Rows from block 6 of a small self-supervised image encoder, named by matrix and row number. Rows with one number belong to one neuron. Each number is 128 + 32 x the weight over its row's rms, rounded and kept within 0 to 255. All counts start at 0. Numbers have three digits each.
After each neuron's rows are labels from the 100 images, of 14976, where the neuron reaches its highest value: "top examples" is what is common among them. Only what is clearly more common there than usual is listed. The data: rendered scenes of toy objects such as cars, trees, mugs and chairs.
# fc1: MLP up (model.blocks.6.mlp.fc1.weight, 640x160), inputs 0-159
# fc2: MLP down (model.blocks.6.mlp.fc2.weight, 160x640, transposed), outputs 0-159

fc1.458:191164137137133123113165130159127169141132140159133101151104112137091155141112063141077105153109088161068129151095099083103116206114134105133156137158133149065160094130097086153071083129179141101096073136176189171099165134093175129096141178118112129141115128091104084162086209148113106109166153146125072187141126112193137115117114168167108131091173089159169106131115154175108147174124130106102105120151094106114105088117107170063142153095075134145109140205096140134133174123074093
fc2.458:148121079105112133122117124139086125174084219188121123199166112123045119114092148122139116170109120138077037152068139130107059140101150124155105096118101126172109163139095100183081092131106097158142156085136031142108108134124130095144105132142114170163090128135095106165131151150115125183145098109144152097182146086126147151124135159074108148144150146134201117146132100165177106113125131084130141091167151138120086102074149115103084090070144149083120099109122178160169129183122125
top examples: count: three; mushroom

fc1.437:143151128137149102082129112154161145145133100143179138078110180117143069116104142210077132097176178121187129106170133104109110213124150087120148122142139127131138127140136140113165175123136141186119134137065176132085160149130113129060121150120085106095131156119103140122122175129104152101110180130150112110150104129125129062120104109139119129105078045122196125085100153176092150108150115106064034152130138211128112117115186119142120125160110229063139111106108138148162152129112114
fc2.437:079113109143088093095104137114105124157109132142149146135140133199137101150108175169178139129120131092129158168166114078150160143140057099135174121183103127166142128120207102140118087111145124116151114155151106205150117133133034102151123134086102052105124107116118144145072100085145156149110091180130060144182138119130083126122161159155147128148082121080147152083101190087125124137145169102144125143180152083206169103102124145134157180116077106116127069168123145098088149183164096
top examples: purple object; its colour: purple

fc1.495:113139164098139172154111156163157071091123157100133101105120119158170187170121122179188147117111108184095066115109084103098139182143142107114078161107086141109154137101110083126154101131179185144099068183127117111156146080135117156131108124105131133130183181136120120080137126134099116087099090109170125109096134100201038169101156128148165135106120136170153078114125144138097085129130120116179106188071179105121115120165133187187095086114133060085073132152136132134174136103088107
fc2.495:102087161126110128133152153137090138137071026154122109078137128129111130129114137104132074139138129114158144170154119115164154130153145139101112196135168151134142063087177099127104118150107108110101145100139194093133195088122138152151130127106155093128100113128147094140158131082126186161120154145106132115150140160060060074156156048136147103173153134180106142170097178162119125139114242078120190069150128169192118149128101110185143121090083132156102139093096119131113168133118150
top examples: yellow object

fc1.628:141092110076118106106119031153164121119180136112143149107100127121140114093162082139156081104120084185061124176123078166117132160187123125112095164105126085145117092159112182162149124132151107128142141182120055135157126099078172137110178120160062144108098097107183108135097156131091157164123080202104148119159110087107157168136150088094179183120132163143121161148142098134121137113128167122122128132103171045102118132125174126098099097119068088131174083151175183132133078096137148
fc2.628:117111176044143090134088081107178139089147120160188145154155129136155153129168193128113102112122131112133082124154134116178146103096121076124178103149131123137148135123143117156143089100131169132113128159130147060162117086136166105077116140101138175124158131220151087149131208115141137150222127140129137140135081105140123091140137122089118098086114135120135110092145177177145132101048105101125141040159148115135194068089099108115131122140137082109216133171111130126139156159073136
top examples: count: three; white object

fc1.531:156126124211105106139084091130135131200162095112163123208204081135095104103132112117091137127127153148079099141131141064151117122170114140128100150141138141147120127154086111136100128112126096182095151177098104127145112143133118181098084122163068167104197122102147143146142124103141080163085127131138116103191127113170117130107092110151116178138158158110138118148072151073164152150125110093074129128120184174099119148102139064162108081158199176125112058107144133099104204139068081
fc2.531:149111134130071123107113103125090168163119116140103188109130110075152106106131224066104170185135177193145125121168121080144134086109080115127083071166137140098067112134175112099158128161080189193122065110118137146131088109133132174134133073146098120148078124105123134186162122154079086148148152123127135132097084034096141168165141109123085134130112149136139159123159166095128095118101171110131127155120187102121137145169123129148112123115142134164059104170133084200131116155095094
top examples: white object; its colour: white

fc1.602:140166147121099135155153071133141089137178180178140128233140108126143101110122155126049095081113121119115116110094152179130143138089155157147112104147111052144135138127118116125152099136122112148132090173175073154164095107088113130149136123113135161140043146130112126144087120130115160138165150173125131108163159154129105089048112122167114124061093186074147099126130160118115143132059141117128048138186178129058140162170106146134164154142084128077153084141136177058132116124131170
fc2.602:187157128100142132122120139081124125125069089059078087120117161151105110118133192222071165143101083126119142104137127099115144092145118136182097114106156125109082148113176147092133139151155148147102197139113125111142163124186138181155112103122143104137131092132132081141147161145115111132151113078136144163175141079086142131149138127101064230159149127093148147054095194095068147132170165155121105066131106083167125113108176113114053119114130083125120159159119110134161155144101076
top examples: blue object; its colour: blue

fc1.555:100158064126111120117101112152178124079117144144120133084117093113085121099090138145151143179119122133134168084109092138164115125105157131116122118144180137145126080124125080159144131106099083169089128133074129155134143092141110139165141116185116134098101144136131195166037124157115118116142103115141154054139135131121105111070104105138149100125151121151143089142094157092108077160219062081093167152180188178136163122112074151177187085133103117129146154188115172117191147092162217
fc2.555:115121161116134140209115149146169150174110056122089177128181103162150137128095193186167139137129165136102124160165091141117163160167205093099111166146165114086176114130136153172167099090157121088112171148171121099165093182161117162094098143172143103121155114089114124141182106142105074147120166132151166170086091088114160083139149127122094164112167143119066181176096150052127113153123154081100148086143119115155091131092111125137119139149099163081105111152086125054146079130139140
top examples: light from behind the camera

fc1.320:187125093130114151171105096151106190147165092068133091094049108131094116148150119124149156092126130101140108128136072150115173094136159146108159144086112112149085128076164144149147136100184075173196138131064110101084117123147132158151131152176161153103176170076135151114086152129129106120154108132087139150103062107098082118170078189124156141144122180119122183132163112160168155115099179212146073148072136115138136143164088106097139080119103162130147137082129098121107095099156199
fc2.320:194091131124128155188126141100136145133116157143177127080160102063024162105095087085142166131096130108125083127142139088151086197142077122068153124139113141093117184156141130133159099113102104158105157213146077106138160129155187132083118141161111136153114140188098112144166164122058098086180130155103139134163129089092123157077209156143164137105171134140091152061097158119111120183121109148157142106163113135114159118133095132070091115106128167136132131115142109149078167131119166
top examples: white object

fc1.286:085189131113149131110179107099110147132078069114110097131098124131126158153150098188074174130110165155123096174134136136060150136099140142150178137087117110170136154055122137172176126095097122201111121076130055127080106121117176129160159128111135143152157113113124121106152215088151101113164169074129206128143091104116087128106085152124137129164126198136135148103136122109090120110155160128087107151141105117098101063161093128185087157127161168185093070185170158131112114140143157
fc2.286:055072133176085144128102119111134141104164108130106115161139145128102108141126139172180139106189155144103114126080181119171185108113134119092147156159143166137165120166126104041142121190132143113098134205151145167142099114141069105081124141154062144133126150085117112079185103110146138112106129136130038146128150137200116150121126131108171127122157153201113160104220166160144165136138117094134188176095126179127144061170167127151141175104120157136095102123110130129097171111094135
top examples: purple object

fc1.157:086163080108165092177152098111184110097136122136154171106129149088212054172152101176121122171173193093121084132128099120122109138175161144117138102162119158124109127082119133102088085188137154140084139084134150119148151148149124232198106128119112104101131138094149107189092113114151104152101190138113120063149097129092153075120163091092138103148156137115150145132126150078116163125101129106056125119149128147185120124130124072114110080103107117168119144099195179120122135108153191
fc2.157:127128146133125124125134101133110141104136136119111158142160051109129170135139163187115091129158117112149077140155100160086159109102138177125129081185124104094130089159142096166187092135143156116101180173131079145142109052120127125179194152105124088116099103114152142110140091094150104137113063235109194194159074094102076200146156157130153096090098151061140121128084139086132142112101087167102118108145147128139143130104108111106108075091128102144058081144158134121076149142134076
top examples: count: one; white object; its colour: white

fc1.394:104159133092156134103144164128099117085047113114119149081086159129145123133126092122119127123134147130098159127133110102154120126104092036137095161064139110121126107198109100106150110129124098110104195099109173138146115175123140196061143144094091073159099090132152132137129174121162163131125143123163135102095108112135152109109071159134101137170189101152125219155152129154080110123185159141117171123071110181156136076154106145137173183173107136099129200137049173185138166119149100
fc2.394:127120075147151160140143194161162100156098147091131150127007114096083118123105147171113129155086127137100124073138131167101137170145064147167162086105154110137090179109097176151102167075121074143130082129101112213118100138137133083135118101129154101140096122164147138129163136142115204123101072138166109113123136069077100141119115108148101133166155141112138066133115158172168131055132102064133163148143154093155117128081073130078082131138097141123065107123151144116161128185142152
top examples: green object

fc1.284:115090129127166142120148136127153148100210138127088122148131137141157179058096181154126136131142114122067116092141140077117175155130139140107149140050137127159108115211088151133134049125116125154164159119148092141113083125104179102160144199109159173188123136185140112096155071106126166093130145126085132174150082126126169080142102115148166130089167106133143014175085153152160121092105129134188088143119136122109092139147127115100094094140085177071095087123121122125128079096109125
fc2.284:142063080108140179085081138104128147126131119090173166097159109179119135121129088124129097187135147117094115133084113095101085098095117095165136125158125181118140171097090178189121169157148131159131150157067144080126112131183162184107102191109091143108141170179191047155136117116163132168107152116122119098133164117150154112094093111088106132136153110098140139178218131122137135106091125150095150096157077143089121095135163102159115037172191130143135068169125144141118145124166096
top examples: purple object; blue object; its colour: blue; its colour: purple

fc1.401:110117134160094067125127079177175152124093059129169189139136124128170100089139180190108114150144131115187121149114146143130158070091123091094113186095117104124139156123116115176088176149126150153067135120135082132130139059132070153159102175134064143141089136131083116143120136194140095127112149191108178085162107072095109150158114151162165087167111125117165119115123194096053160149144118116111067102135100126183177100140156124170149076106133154136109121108097134070164111102099152
fc2.401:087168131109113126133160151069106180122104121127126070130172096125133141112137151129176116148155084116153140161163090058170140184128067105122084166100128068099134145098208137104206155077109125183143169187152095159103136106102128137120149083153125075101134125180165097108101095131082122134122103168114120148181123107092145104131149190084142175135142147095083178167104117157097153154151187098141130124094103135135151106123144097108161194138080176141147115133149019111102112114120105
top examples: count: one

fc1.363:136141113152148160157128189150142091083118131111120148104141131116125118114149123127065155126119127130147164143178174111101117097124057094185100177117110137187106073174125158147151171139126111146083117087131145140140136134082109144139084067183162103206160139148111151214049110133164076118110112066140155090150149144115063104142162112151123139084133161085115078093082195108125138087178148126091077176126125118139132169157083170130197116112066153125086120104110140141150150079164121
fc2.363:081179105114140115134066121112098127122072191126139142084107119126164085116125071119143124099026127124116095147126165127100105151148116184120053134164154143125142107075122063182136108101134137133085146100151083101163114149118070139161182163177156107061109115171131103130093077114154122081148144146108128151076079114156112075115118179120169155129161135114089161153125108147127114216128122100093109150135150097042124130165128127147131171110074158095208176148135151117119152120114149
top examples: light from behind the camera

fc1.538:145197135095107128145177108118068125182098105090096129112089077038113146186148116108113146138087119116107119185108095077142165151134074149148154081074055159142170097110130141136127085087128138116147152099131146147179183143120097147120161194163147134151172121132085082140143135172175131092072084137127098141168108134124110118126106108121119173188173082138135172175126188171133156161135081116146176135149081160078116103155124142128152131128147165138172098070094083098124133090104178
fc2.538:153123092094089134108145134155176113103120140185112147172165169105082127132118057096101105182103142115096059135077151078203130149185098098120154191095138197122082199117141158100133121130135109158129141090072162108140126141125156130166131133098122139138174132096116097127174131154099126092122128082113138120142090066129098176090137213157121129084136107224164166110117156145062155124147159123153144139093133145128092158104081143126080123097135118116102154097129091195134077086132092
top examples: light from behind the camera; orange object; yellow object; its colour: orange

fc1.248:085091124074151091148105141146183166124114139090113134150171136135185111157114098132099165068185123114158050186106132120109149122123126116132183111108171147111062128117112133132091147120140099213184136153114111101054142087099142143115102153185094101178093108105109127168097161124121069122109124125134177164138156141143156120141165128124145074142161154193163177102086100182116145087127137059124074098136069159112107112161126129139116153169101144146190087154050099133146135090091153
fc2.248:109085120110130186114102087084119095153122114117164146166108126161171150164108139167149114160204137147128170145116109099097142132135110145149117086154128092162076115123132056123114087146092073123199131143061178164140121143084100104123095171133137135125151182087116126090159088121117106056154118137085160126171112174078084112157130164116124098128085171119066058115132131095063207166149079092083129099143136116179170157121080136129076069127081126104119159111101116131124112175114089
top examples: blue object

fc1.24:120088087128103106155107141142104165104183140094121162095091140094167117116138146139136074110131194167100088170098147079191165166114128191118161101151133111134142130148153120105147111124150112172172100122128114150122140160136203145205157154112095154030126110138172116115127111100152149112142078072088105154166208119095119163115171182152096180120145078169154090108101175135132157156110100092134174076129129126167085130082094100108117098155106080127114193112117115128153113129186062
fc2.24:139188094095137133092120102138198081099077166028099146134113112129139148106128127159187080153087157221104158142156081108135132127153135137151064159127170110156146158171104087127104089052128130142074127145078130198120083138096151097122113102156121093114122151169121104112107152128139117133083139135148133109135064214107124046090144140088164082128138122154111096126104108124111129091096096107090111085138172147145066066143118109104155123147106121141116172113108108163146106140167176
top examples: green object; its colour: green

fc1.587:151085130094098186114120069117121154116142084167137181142152101148107138150177118149148165174161135165167147156177084114150137120095176152161093114142168089121159141157075116125140133073161205126138112149093070132164126158153053080139117129110097104108142114100143130137135088091184075178133150133031131131129114155147077075104167136113081117123118155125174075110074127108131054146136118121105127101131098099086141182165094142144127164123125132189147090094171057174132129072139132
fc2.587:137190103183131128133168120096124141089117156091118103113142122151143138144135099181139155160147109138112084107138148128159080121119105135178118152088101122161090131134135119157151111062130195113139205121109104139078163104160135096113133124148171198099076142094159112119080106118060149161089161101162120143121088116121098124165170162118077070118188158174141174114147184134077151100144126113140184169126186137121176083133171138151154175076154094100177132132137116065164116175131226
top examples: light from behind the camera; red object; its colour: red

fc1.282:177096080123126172134146152103090110118140095137109148161114127073078129163134135095166198118143187114105150122124125104125255049157167096135071130099097128187105097095121145125122083145142149128095092161130102168097146123164123135084170133140079131123155133077157112143133115177161144127152121133163122145131128151115142085118165127176134153092079108093120063173149147124156142118116108126121115179113119117127119068152173129084086126173170129131055080141201172135175161121077084
fc2.282:105153066109115111094162128097107130088082121142174100151091100144081130106096151089218134079106159066132092135145140116108113146141128136146134134121088165130125105092154108081051086168158174090104026130107160155116112160138138143131158164152122149140090077103089147168151143122102152123158176126141103127112154041165195168140110091148110157150153097092226105135113155160129110150141198167112140140139111145148064150164089105109123110133154135121078127122164127112145066167119087
top examples: white object; its colour: white

fc1.298:126187152040173155148152159158113119158089110142095125107141133149198136105138101163106113142122097231143084155152113166099105147069163135129130090088099152149132102149161159163107135092187171142132099154107093125094143131079139141124161147095145077114120131125156094192094109114140110155115081102130137090085102084149118159123154105123150121180184155160159128155147094180087115107108107087156164134061071027162124150118142149162115154066097122130143160094108157121074153084154093
fc2.298:135129120134129130146120161135144140102182104143114124091046125084134128140116148164136118132152155120145061104129130143152155121114159113119153125145133111087137076106149126140111168167137196154105152149074123069139043127228144122190136146129159118147114063194159140121219097116123170121158143099148119138115182105132106129075085122161165132075130136167118083111097180142131131074135137152156153111084126149091161089123090140040079079152127155122068160123197166141099102155110089
top examples: count: three; teal object

fc1.270:104135175143120141123120136128107111092178145108124128126153048115082160134100083135103135115070157154094112088065162164186185113119066161133096110105153118114099111145139147059130085102169142093114107150112170181063113133082119111180087100106146073131149132163166134126139088175110137154172140162151079142159154154166208056075208139158147166099171154111151188131095142112199151102138098171139162158122094105124133147153099118109153049119134137111115150127113101114145159125153116
fc2.270:178166151141128235134112127126181170085183156138119105178090115124112109140146118146108114112190125193064108156077129146093134096133087121164176141148116132143165116065090126135153107150120104146197081179147120093163134126112123099139107150129141175142117146195170197109067070141128167162144154146181102139118080101163116082127069146148150137175107143129092116114098149139127143094119158105142144151164192186136125155120146141133124075105096093097041167108132133089122142127169104
top examples: count: one

fc1.351:146098116115171172138122140061150130149080100147166118107177084171115110131122135100145125148162140156118143096109122145103118146149133116151103143131126137090106170184172116157114153161068140143141143131103126124092079088115130134141122170161142114072069152097197157105152188148075153089034115126101142115076101094093134110070136083119107116110084154116115102161137097140126219111101127112163161157083157104150116135106140255146122115156141104106127122090172128111137114149175152
fc2.351:155143103107161096124107094085191092150174155073126151136139094086075105139156177141123134192171126113121119117150101081137146185137139157126088072113180097119062127117081170177185119084126145121121086110080178137149122121141199157162151116189155108155132125130117154098129146155142163119139122152172149100190111144119159160129131120186146195203138169115130140175174146101084079137102169095135145136071073180133093163123106141089115166119176134124086139117115120186138104073100094
top examples: count: one; light from behind the scene

fc1.530:190143125070138113102149111117168092168170147121125108113102124138119174098142125142041102099113164110137151159087123138106120115106135125121142109126133113177141092100122055159149142139131054184116106160097141204160127141093123156083103153161062115102187155108113158180062128148104162153131134136202135181124155160132152100110120172138150147164086099143182146137105157154134134182170149077124159105155147183081073095105122086145139059132117103108161121193098070081101165110108091
fc2.530:153128099125051140182079082092136162141115138126113164089131121083148103116181144114143167236085170128139086142171143110134131150132188124111071147113110176090089133132154177056175140127098149148215145113156128135145129087060171156138090089095127080087115133157072125165178145137137103117147088097132158138155095162119100185135149108178127167133177127113146145173150177102128125164170149132149139103139115169105115171076116117098067141125119147117084165116133132178066146112145142
top examples: yellow object; its colour: yellow

fc1.111:057101169110186156133134124153106127143171103152152076130083186136146149135154125128130184092105111111107110180134136145149089137110134138116150111152144174134107108099146145119136103125172111222121066081089085128098143109122158088152184092127137109149101120080179105138071121153151167094123166137146134099103066096136168171065083142095089172054132193165144182099170109159122171112101108176102095147126107114113197111171110118100105063162130157113164105138096160123177145159160157
fc2.111:125089134088177122091113118152161116133127166109143123119166110029150099150100196151109123137131120108146063125106144183174113164210156119140177086141153174086099124088142086124089105062094157171126130144099133105109141101129153146135190175164138143168078142118110124113150126121192080109155061139086075167103078149100145160117133095087146153129156115117196151149111103150152126114148126148087166099113113102135176081147138119143172101131164143140140111119142089100066097180215089
top examples: its colour: white

fc1.260:074097121125163129129121133146178155095135142133136149065151093099160046110146136172094115116199157136151169149108127150142115122161118120102133119144152121142122198147077102143173125157137140137122190164108093153119125044189067151119068108155134128136095140187038187104125151107101057159151136157175110113151123091122122168103134137133098144126120077105113172159107150109117160070101150131121128136109048153137137115147108076185163077118102139118127124140064179136139150181063152
fc2.260:116144059200103141158112142114150119110127152147117151134128162077128140106169152102112177124207105126095144143148146100095158161124066110123086119101106153152114164147137088139197139117122085128116057116081145107148086139097187081137141127220099115066042117143146186125147121127091144145136104197127109140102073080057153093119179210187142138132130134115100116127095159161131165150123145134139095116123122109140165066134162144167142126108059116167179138125120107104109098112164136
top examples: yellow object

fc1.132:105094121086139148148144178061073167137128135123128145108108114151012100048149110183107136067142122193123130082127054148102167119153132116095128136124211160105122148143118093131138155145102157155089138125107156137092156132180114101158123132140153161114053129137146118129169124172040132144149145082176150103137115128127120116186137125154183164124146130164127121129095136162132108136111116129212125192164153132183159117131097139100064110076128130078117127110082100116111135168143176
fc2.132:114096119136140105132083103111178094155166118163148137107167085156178125113119072154145175148117118163162136117084120140134137144126155146119098104156138140080130126113170094143062095098115085120075159133092145064138179151120177237144109141172142136164152101118100096088093179118145154166093175167125122129098088107130208178158151111153150086122128153107145084143121167094074154147103129125136106174109145155152120150152157097180193192106132183132129055178185149113105154075110101
top examples: blue object; its colour: blue

fc1.480:128185167120060120178115134080140143190109129132111112129082128126083147155180138139128129065139112124108157095124093108109195104159117100074145099122091175135117104146092099125130163070171121118140157109103133168128129141146116153101178160133136113103193101110125165148156105151138174092068173149157142129170138097112141061102147111118152172203147131092137147157089157139114176129079111148169204137121119082123135056111121142172143066134119137167149065074084099086093156140046166
fc2.480:134142142104088131085172099187142133107079178173109139147195150112068124124140122091114109175076137196099036122149121134164158163175121148092131143121148121117081163139123187105173087179112115135152154100077133140129112105088158166148094103110118121096142143182112082134116144116047113115200151096102182144111106113146146159127177185137126145061082108129188112104142105158120155133188140170146139136126079122116093140107102150126085149133157176109121136090141109127105040082173106
top examples: light from behind the camera; yellow object; its colour: yellow; orange object

fc1.613:132151114093100149114151109178181136084171093108119126101114110126139087105183121110117167165120169102112073125162155135103108127145124153103127111172082103102165054140057142079114111077096061143123185185107127171108111108161168183145130154143123163155131133181079198168146093150133155167077090156100104172093179124076106080145066146153133100122111150187130128096134098143112093156162129096127128148103180127083097131066211135130142104127102127149118105124116113125111167172195166
fc2.613:108070149127159143149137164110133119148117150121126126104077092092157134145146113134109185183160178078084107122133154145106154117174126155170096135134128162127062182198113157109160162119137114148121141139171135132137117141120149126125130172068148083110144138173104147111100190098108134166128101187158120110088167125136144182112103126175145040120124124122210104131208145093124132200187116174145157143044081102095167083108116132174127128107128163162097150166087106176134115146192086
top examples: count: three; blue object; its colour: blue

fc1.408:042120132138178129126174123087095137117118110183150127105153123066107083154121161117121138122091181128093132102116134155111143128143152127104169115149144185135092179125118117050119078159189161139115033161130158141162135206137103112132133107142076108184102152118140159062119138120131094147086139126075182127127156121142119193115132057117135101113099188106137117148112157129130145099150131136145166139134107135161176107040107093139086087078088084139149159156159170136146208092156144
fc2.408:167167161055112120126114097151179168160122086163092180117126101130165155087126168154154143137133083150154089121159101174109162082099143126097134085180119170098049153161176075119133160138139100180124156081122181094144134092132139134139161136194173187092094138152162077141207117087149133192128174180120138138124071054128162130158174164123120109116141118158106159113125085114151128102103154137108097141158135170138117150153122138172145146073174126159115073142155091081126076138157115
top examples: its colour: white

fc1.537:137126145115087117077120139116165183057130088189135146060171108107091137110141154109156120136097079177178071118177092111152148095180171094102089113131099133115082169136106126098131156157175169138101100133116105169094152121105155096120182158192096102106086142140136128141095106137118123140156135129080152125126127138117173165100094172152152106101113039131187142118170174159128140143101212119139056084099131154122114174127140108117110174177097193072116144092154135158125076179135116
fc2.537:147177093115121080084177105142081170153115160050141157097132101163071158116142159128104165078220131120164158138092158117182129103153139100103120117131120198137140129102141104147136143085137124110165105136133080110147126130037093218132132152126109120143135135143086067117102093131159164122122111104135086167198179137135074088137153141148107149196165132067135152134108148124164141125157106144121129186134076087131138129155102131172172059084125101121136166150091109151124205135106120
top examples: purple object; blue object; its colour: purple; its colour: blue

fc1.158:126174144206109165122125090123120115131098123128152173100159095148195127118124142080081172095169168079156129101126099097117138149079159148090180167139118155157101126172134110118133140096138117132173140111127094139135114118133134150086109115090083174141136118165162130142170106085096157127144147065127146096108140159120072143167219098101124187074108155129179099064164120143207137103118138153111096105107127119170104153145136121111133091083133194131142203104123090149037135073104059
fc2.158:132125158145140160175101128165102163113150157124137162134233159131087131144118071145090161130149124170060110155148088133108152162160151145128086141109172181166133120077051085104150150140120136166115136099110139142140112125171108081128126096109105124031121077176139105181099092056138166133108108095162126143161128118184159127109158106105161130177122129141124140100160184171237152158138151132118099099092151137127112156109154109137100178140174117137138072153115153046098103117102123
top examples: blue object

fc1.249:174086099091101162137162134133160125088193098120095153130139123134189149167174150143089218133107179158164121162085119181102080077145146158110131099119124038074130108135123096103106060155162166170137166188107137196102156180077151158061139062110125151104138142104117121160181120173117119149125101133090103129134125152102133107099141127140115100114067142150114160194134084125157128127117120089102114103121123115103120134139058154164106128164120150175119095080185140128126171130103079
fc2.249:102193121133110143129087147168111109143105179098078123113084069130140106141113173174147178131124057145134069129101120106119120173119101160093116103170123164140124098141101179113140127153123151139121170118120168132089097061138197185125143146141185121186074125114116118077123093128034131093123132163105129189083089066133118138109093063169116152134110138119123126112148149193112112111128145111093094139142135139108063115111132118108157144142117158149051173170170153170192138124201165
top examples: white object; its colour: white; its colour: pink

fc1.611:114208100091121133057124150166084180162154133181139150130167107103030105122130147127042160102070138117141077096153125158185160125185140124128122093120101134109157127100139088154146060104119126100155082155120164166117114118211140137142168131171140103129066128122129100163155122138148123126119152146096167160130118083082162121113102094158095096081120118122141129143118150217091189136110073184110161126066129184134122141155108138148117150174139139165178113115124145073130135151088130
fc2.611:136116066136129162126118126125134129083093156161134123093114102144034170151160114097111113108239122066115132141171159170176124079195128126125156161116156102107156190115152181097101111125154128092125131179163100140111138133083094122082144175214156121137153143134130135129111102136151190078178130081158115150145137108123132131115132120146143183142111128085153135058110157142166134139145100107124127198202038153161108144127120150146083163107149100078116132101142083184142144109130145
top examples: light from behind the camera; purple object; its colour: purple

fc1.64:107118136120167069081105109165137152051042141191102100082092104124134154135141126165163171090139105137126158094156120185185155112109158095137174143124142165135093147091128131165175120131111121129100133152118158115122124145118126117162131112182051087157085116155104205134118055152156163107177112100058138117080147166096080140096088109153155144121166139086141148090126156102114121097194098094128104161128106144150122071061180148164131078109093155127140113158141149112183173175139152
fc2.64:105130120135116159181098199186164144136118133116128133080121091094171174154178160143164133118151134100080137121083080141193139151107158093098099091150178089084129130165099151118131064158117147147110109157111066135126141123170109169161110142178094110101158202130133171131147093105079143123149151140083089142099156167069090070147162128173131127080146109168136123166142134065173122102162105139155154154121135183176123090110101098100135167085065074147113085163088124070157146106169166
top examples: count: three; pink object

fc1.205:115140141082171090164097126131183204087130121213092073152141096112109047141154113148107078131103187194164137118122068138141087088158138131174062128124162109113133139096120100220129117149102124126152113132089185117178125174088141109115104154132088120109153123158101157161102128128118111175117122113122092155141146119136134099117067143161128087085150116096126203024110147115118118157204152128088143181131139149077132088087124101137129170127097134092106122130114132123130159149170142
fc2.205:084114091141117088111103133132088096161127225157111130139194093139114158117105152119141084091091131130111152113140168120106112201108099140158100092080227113128096171111126130138121117123124078108108120094142185076130145168046092116093122140145154130141140191134122112094137082092151144010182131146161074111146087149060081138136154095124108140142139155135145152130054117130136133051123122120124095089182141088158129143117099149112115166122150080131114099129140092096124117180117119
top examples: green object

fc1.374:101133021143100099182088064102174099137169191108079137140152141108060125125096093140124119123090081090135169158088082100123142157136174109130111110129111096133124099124092154159109129092191107139176094063196109193125126152174062139154132158159134112147082148127105143166145126151140140145075147136116123180136108114128121152055102096134163144091136127179122023096166160153178119125172114140133091128126140100151129148069108123131153103169122135119137123122197119160112182141127125
fc2.374:218167137168105166128152116197157144129116120068186124053064048131081134123105093169165106082138130156134158123136124135125119189107127110145166096128155120092124136179107110160119125089170110060121069155092124102143120166122111110125096081144108068145111128179172126143082160117067103129123098097147084186098120132147104118185142163095129137125209145154222130189182154144136110102128143124114119138093159129134124110100112130126145159137163118092158134125074139105142114126064123
top examples: count: three

fc1.170:086121103089120135110193143118119135093048148132123075162092053150102079157128097083121162110105155190119123094131099169146129160098123121123111137063137147134169163196105118101123189122085100140161112115113145174120185123158132131052088199110171057157100105174109099134130108088146148113092079131194139032133158133160139128128132189132109141131138086104154196157125178156106120098125130128159120160168149128150169069149153135104156102147136151138109142109060149123141127169133129
fc2.170:147156161125166203137147094171096123151101167088105185085084122150115166170125189212123140157156104155122150164089123093044092167176139128152130152117154099102123136118095146157155085099131041105110147055121163132156106145082138147106140100152167102178074159130163135115181164108110178112128118137198092162089134145124123116121149133157122144104162098089123130145164141111120148087121133075141126131132129118072220119175135121128098092184095107118094164102131152141118103156072182
top examples: green object; its colour: green; its colour: teal

fc1.39:124137169105095092110110119162133130116170181093142183106119114078108123095154140188157150229136056126109140185115098149115155126134172091143150149126141156140129135152082111096097112132166114104095114138109125166124087104125209130139157119158111163196134117142151112145093084135100064133120122079166122145098109119120082165069088205148110104144112086087163183084078084151193140151128135137053068093135113094147089155105128138131116115189082144115088150108126149184131159176109136
fc2.39:179155114160099106096130140122071142129104158195078127155109133192139125112095113125138156095131069136151050085062151120082124147138222153149197129103109112134120085091149122130106081166129123161160098085140131150143083143149143141091140144129125193129147104159085080136087106136165129120124069124088143115128140128129201197173145184089112089138180126149140123106125069122079127085184117121138098078173135138103128137107152144135122077104186165099119138166100087159137112201095124
top examples: count: three; blue object